python train.py --encoder_mlp_ratio=3 --encoder_inner_norm=false --encoder_drop_path=0.15 --encoder_experts_per_token=2 --decoder_width=192 --momentum=0.95 --epochs=39.0 --lr_schedule="wsd"
Rows from block 2 of the text decoder of a small audio captioner, named by matrix and row number. Rows with one number belong to one neuron. Each number is 128 + 24 x the weight over its row's rms, rounded and kept within 0 to 255. All counts start at 0. Numbers have three digits each.
After each neuron's rows are labels from the 100 texts, of 14976, where the neuron reaches its highest value: "tokens" is the input token at the peak. Only what is clearly more common there than usual is listed. The data: songs of 200 made-up bird species, synthesised, often over outdoor noise.
# fc1: MLP up (decoder.blocks.2.mlp.fc1.weight, 768x192), inputs 64-127
# fc2: MLP down (decoder.blocks.2.mlp.fc2.weight, 192x768, transposed), outputs 64-127

fc1.224:090105098165112105133149104147089121143115107124146132137177166109105111116141097165157141113143115109144128132154159154105127146144115126115145113125096084106088144148098129120128093161168111
fc2.224:142122141108134123142166098121130124153159129178159153086121123125055112157131119130153120119079071128153179150126112146140127133125172117148102133155134124118126154162101174147093139152140109
tokens: "x"; "noise"; "clipped"

fc1.41:095107129141110086131112158121144145138152117107153145162118133117115149148188103079152108151177115072175112135144155091127164136126138128113137125132171116164136145160152122100119109105129115
fc2.41:154085080119140147126136107125143136144069151133104097112120099152102191149123160114164128106099119132112140140097128112081155143110146124125148126105148154095139150122159109141127133117143084
tokens: "stream"; "room"; "wind"; "rain"

fc1.488:133117156146120155108155169147142092108081110125121069144148141142094178136085118140109121166154115129104144147152131121142125136101129137136170099097102121118134096135137128123145106120111176
fc2.488:163187154119114129126137137127150122125104141141104165095086151147123164110124114127165116120094083138101113152168126168079168116114145124098128115140142148171122136151137135172102133112152176
tokens: "downsweep"; "arch"; "whistle"; "dip"

fc1.580:130158105116118129081169160143141125168103179127131118119118144108123123130134143104115127117151113134151124122096121131108164177110122111142118124099153093183124154118150059129088100122121084
fc2.580:158139094123108180113167134155077153118118140132119100161148152129128096101151147124107120125158133139115121135099161126131137103088135161143105134177124108066127071153123126100125121129088116
tokens: "x"

fc1.85:117152109125167151103144138145141115142100118125135164139145117153120155100120090135115146193109130126134112161191127119111162140107098067090104099141147124072129164157134087123140156132136128
fc2.85:206128077139184130131113135147137165148064100177105142174144094139107124145125093134132128107162105132117147107106119138138118134094159173134155119109091147117146133154146120139143157134153109
tokens: "stream"; "crickets"; "rain"

fc1.186:120177087107057143093129190144109118137133111136145114135127148114106137089155110077089088144145136106152156125138109127116096152128115155133096122117156115126109163165127102098107101119152085
fc2.186:123110083161107137109134150089155157144114116150151149113167075105078118142093128105135114131141085128129150128142109123089164118133131072114159123111083129175148130136142089162174139130122146
tokens: "stream"; "rain"; "room"

fc1.398:123119131159099134157102146101116120119178092103111129125157138107120125154136109118113152111105128117170154188147103127119131104106155123141106152126147133103108104144158181130120128103111118
fc2.398:088139153076122122107126135117145115146085147139108153161096115127118170157173111110146154091082107138130137118153121107141194151128148141115147160128107117169130139117151105136151100142125119
tokens: "x"; "hum"; "rumble"

fc1.316:151129149140153098152118120096154099135136153128104103131133136126113184140088091142096134121142170108123144106091138160130173091115138134144125133084111096136127097121121087134064117142107144
fc2.316:139134095119113109111156127113124118150123115067131121125120124123126158154162150154102119120088139155121107156142164138087130195102082133116099171112113161152139141098144128133126182139182147
tokens: "upsweep"; "downsweep"; "buzz"; "whistle"

fc1.382:135149144175134099117139172106151131120124111120124122121123150099144114118121131173089115134124120137110103100144156119137155128091118122141088109113114103133130100099178101142122092149112098
fc2.382:129165146111121106104155097119134122102127121122140117102118166118148137136136115107095135075142151162101113094142153126100185150149137150123113132125114145155128102124124095132171153149132088
tokens: "note"; "downsweep"; "whistle"; "upsweep"

fc1.340:183137152165100122124132124098118165150126128160148118144113102107124116149124163117154110114149129075145106147118096149116122095105157105143129132136156133134102140175142114090145106107146134
fc2.340:135112120157152137150124139128121111175136141113172092126129131141137070174135113112122146178130073089092158105098144122123185152132114108124123135138123100144128150114110150107097164178130148
tokens: "x"

fc1.533:110116093178108135128138169145152135159085124154128118116153162112151109123132120090101159099157123157172111120103134098154137180092153131097146098144103157161122119109134095167157083148105128
fc2.533:131129110069064139154128119115157111116114129146092169105100113098127107137138128088145112121141153093131134110122123118136143127135129138129164160147130189085118139137130194086169148133112133
tokens: "steady"

fc1.140:137120095169104166116124134131112189110145138136166109124133154127123129125123124148156101139149128100132119133198130125126091168093132139132150134064201141117126124087114110091161190128088108
fc2.140:100170174119129113114129157154160137118135169155141131089116083124118140121126136126103144136100120109125164159124125118119136139171146166093159125156052111096136124131136122176159152163150142
tokens: "note"; "click"; "warble"; "whistle"

fc1.38:152128108135099179152094148097090090157116144138147111138117152087134183126129136123121117127158159120110123146137141141129146127071124129150142070142168138149099136142124131117102120118145110
fc2.38:103126144144165108138143154147136108103106176124148130129151117138129133145130093105121124141113156149130127144109129115139134152134154153137157086102152095147089154095105092157106141092167126
tokens: "upsweep"; "warble"

fc1.686:084105139115138169108112151094142147119149075072125117117141146076124122147155118154132113100146095163156083093111100139156119136125120152111123151150120118094118105138123100153137068129120141
fc2.686:126127124137107089098129143127150153175114101123096188118111082140114133152137132101137134116135105140160157182147130114144128128145164154097096157125110151119107117100134113153143135119107098
tokens: "stream"; "room"; "crickets"; "rumble"

fc1.604:133135101112120104126122163122134147164108127124122105113128156117137125123152112146092123137194129123094124101124094121136136131132138127153121129136096170131082139143151161141124160117157139
fc2.604:124139169136117138108136105131065115126141133125136103139108116148147111151135175123135101098143133143128136149117125136164112144133102139149124110084106108096187178096096095146157118144131108
tokens: "note"; "dip"; "room"

fc1.509:126154129133091100091126175118078129138143112144105098101123104124133118116158078145119087164090125150149129139168127066163143116085171160114130124093161122098113164114092198144140109126127109
fc2.509:090137120133159103132118159119113140139157148145077116126161150099123178104127110127078105111104142139154093119100109122108120123088104126113132123139141130131107149114130128141130136150132131
tokens: "stream"; "wind"; "<end>"; "crickets"

fc1.152:135145145123096118190162131119115153112117111148108041163116110156111160158097077141122128156113147111128165120144119092104135099096104140135132133142103117148126139155127105129117103114101125
fc2.152:141125127126140140170123101129188157130147118132077140127091104151113164152112128143179150112098162098163111128175123089131136094130124166115171130125138157143153129131098129132147156077101132
tokens: "downsweep"; "dip"; "warble"; "note"

fc1.217:099146141148135096114124187100148182135164092115119107098081070126105158127123090081126085137146143165132143146132150110139114141110097116148182092124106107150103117118133076123160155102137109
fc2.217:119129133105112148125131132108095135099105160152096151129111083134104145103173185136171113100111173104129134124103184121096118115107170092090145131064102183120133151152107125128173128094115137
tokens: "note"; "dip"; "buzz"; "whistle"

fc1.390:092103145139123135122121106115166123132145094171112112128128069098084150107123128161142091147142154188157114107129091122155149112120125106140167124133128147105120118094063139139083132098130154
fc2.390:143114141159145130166157118140119177118116102121118143124113098129127147111152138101114131188187138098119132137149107126121143085101091151121124125106132182119108089129122146113098173092122138
tokens: "steady"

fc1.327:181147098126107157088133113133118137152178142147183107149140102108099120153126147137156110118066110146124146138103092138129157125110162133162111167119169130161115144084137173112087152143120101
fc2.327:154140134105168147132099183179112138124138120120136093141147163106103124083129131118096109080138176145146115140169076132121148154164107069113086198101122146118163096112122145133106135101152104
tokens: ","; "thin"; "<end>"; "muffled"

fc1.415:112140119140106134141116142134099154131119147089108155144086090149132114125124113118136114137128113117114112086137154158126095124101187144148132152176118137111138141130120151094120151112136137
fc2.415:110083135150113152136127110121148127123120149142064145153121105147116116149157133129160097158148140132155124159142128139159081114135118145152147148117143154147093121085131115138131152181193130
tokens: ","

fc1.710:105100142154105183091181103097145089136097113124127162104121156174138118113117114053142134140148089114133140137126155187085103144145098124098120172156163076174124148157095144156158136138124133
fc2.710:157100117139163113155139105142034201101095149164112134140135118084107092108136116140135125154099115124134117151095143108131124093120150136125153123158141143152157077179082112142150175118131148
tokens: "stream"; "noise"; "crickets"

fc1.376:127177135146140130151129137101136117201145149127143171076111162102104138115155143151133098178112093103113119093090134135112121170125101093165125106125121106119145127099143083126103130177093091
fc2.376:126110135151138106134127115065110103144139091119075128135100159125128160088143109075174092141144139179157137127167156130132155119135095099132148143138113099145135086115173143128145138122131135
tokens: "x"

fc1.445:086129172111114139179097129122140146172125131123123180179162110136116073113133106172124133127135160058136139055137114155155113139120113131110136138113150143130118097181128095092176147092167126
fc2.445:138185166161144142098097105131144124197071128121116086122100149113113091118144149099115125145154177097097133152136118109108138123088158081114110118167108103137138128152160143121133169166125093
tokens: "note"; "whistle"; "downsweep"

fc1.377:155111114141108156139149169110125116092190102137150152122076077157107156135136121124098138158123112110128125124145103143140119110119122097126153083105091133155145137149166144119111109144174143
fc2.377:154093136160130084112086116147139100157118161176129073132163121166116166156156131126125108078119131125118136145127101080096129131099122186122125081100127095108113138120146145110162136156134133
tokens: "upsweep"; "dip"; "downsweep"; "whistle"

fc1.264:077079125122107119154116135137125123141127106102145097132162130157129121098202123151118101103124067138130085101106128108150141131125113109175124136118137124156143129104109149104168162178111164
fc2.264:134121115142113147121133136140141116109082071204135133111108166113174098143114135133133125157134161131141114096131167120165148142103127097108117112118157155109105058151105174128095134080115147
tokens: "steady"

fc1.516:140147114154106128134109147152120110145152141090126089100147162131100181124102090132149077131134133133102118134137165126087120122114146097133117113079125138099137130142084146140102106085120166
fc2.516:128148113177111116158135157115096159121120149108149105084155092108110130105077101131112084144119191143149146142123132166120108174080158123160148083116111142138105147112149077121146127110155118
tokens: "note"; "whistle"; "warble"; "dip"

fc1.485:164128149149133140123098120119156136156133167149130101124103148141119166138115135091136117145145134114094137110117136134094117156087172096165097108099106102135101096112138103137093130151147111
fc2.485:099134105108151131141164123085099119145159067153124100097103127134108168171174129139148116139118074135109090158162171096162065161100100107146103130141131149135142116100138144119162109122147116
tokens: "downsweep"; "warble"; "whistle"; "upsweep"

fc1.551:102121172149105153154115182153079106083071110134133153122115121101131121088164099192133100124109130140093153107138130100187132115130156105082133119135132138137173138109143161116125114103106122
fc2.551:130151135148087098119078134100131160165111169159153184147145116098121111146113151109176139133110108136149146142102118146113101110121116154131158124118176135091120171134135129126105147127100109
tokens: "upsweep"; "arch"; "whistle"; "dip"

fc1.396:120091133082138137091171157140137119115159119083144099083114112186168109123149127136111168130167154155153047181164179108172118151158111109133112104153116120118140116111093135127109141158105171
fc2.396:109149131109126126133089111134161145128141149137124096119121117149106109100129166110094120140113151164126128154136116108159066101129136067151163157122159146098135131160121148116127138130137131
tokens: ","; "whistle"; "warble"; "arch"

fc1.693:137109069129167145117165108119112142152108120094133124139158114154114131115159139144103140109125076110167173111142100093109135125154165135142122115121098088143109057191121122137141128178091127
fc2.693:155115092165119154157197115114094119153097141171146134130154158135118125190167140144143097087121193099131125157136132102114131116117143141125140113119134115091108135123106117140117074166154108
tokens: ","; "<end>"; "room"

fc1.603:174090154121158100118115123149093144143102129133133136080148138140176173139185117133118119168062152116180107120129095157152155146142149096117100126137111115104144073104142134132106119110106103
fc2.603:113113132141122112151139136087091149104120089182175169168127126133100133158135111150122143148132139109120117133146123064129111137096111127132112154134046133148110121113121140098129104112156084
tokens: "downsweep"; "note"; "buzz"; "dip"

fc1.92:121122142179124126110142122156071158123124090127170103118113114131143110138157126117153116150091093174159161139129130164152084157101115137114129126130126129114113111124149123176122100142143115
fc2.92:113124108178198140123105145114096111135095140162162178131114127122111129117135155158126126129083147186190166095137154120104061126133100118129115143130127141141170128138127124166131093165108095
tokens: "x"

fc1.133:179139097122099131108160123130110128112129143138121122104080161093114201134114066101113155153118099110104110149137170155101128104114104116095141087103155118141136116094149082115069146153148109
fc2.133:100119132138128141123179139119152113161131132110104201169096089123135151169155141110138091148098161093114120152160134111165144111140083140120100134104107118092111097167115148140104140161131101
tokens: "upsweep"; "warble"; "click"; "downsweep"

fc1.722:178095123134113114170074134115128123123149134149121099118115146115127126159105083089100155130125152117106120087139128182102124100102126125131102115131106135088113089132168100141089133133141166
fc2.722:106132105155129148085161058097087108147118130113133142111114140111173130189166146148152175106101114169121095087189159108138109164109071133106124142091146138149128103150106124161173114134148136
tokens: "note"; "warble"; "downsweep"

fc1.258:130156144088114155122154139164108163163178101124102161144079161106133135131184116088130140142122098110105121134119114097122179120115132125115104048157129131151123146177161098133140127128150119
fc2.258:131119101128154105102154134096126119129117126149176145114096134144114131138173175113103077138125117148121146111103165126103178107103126092118089127120144090144117130107137142123128122135156122
tokens: "stream"; "x"; "room"; "crickets"

fc1.104:139103130159126114151128119137166156136107094112121127144146190123091140120104108123138121164128096093098084154089113068106142132142155155093164137134097132157129141127119145099117124107130124
fc2.104:135164118148093158108115098118133111112114139101132096173109096088110115084121123109150122112104132107128148118132162098141166131133159126193136154171130087103155130162145131095130139127109184
tokens: "steady"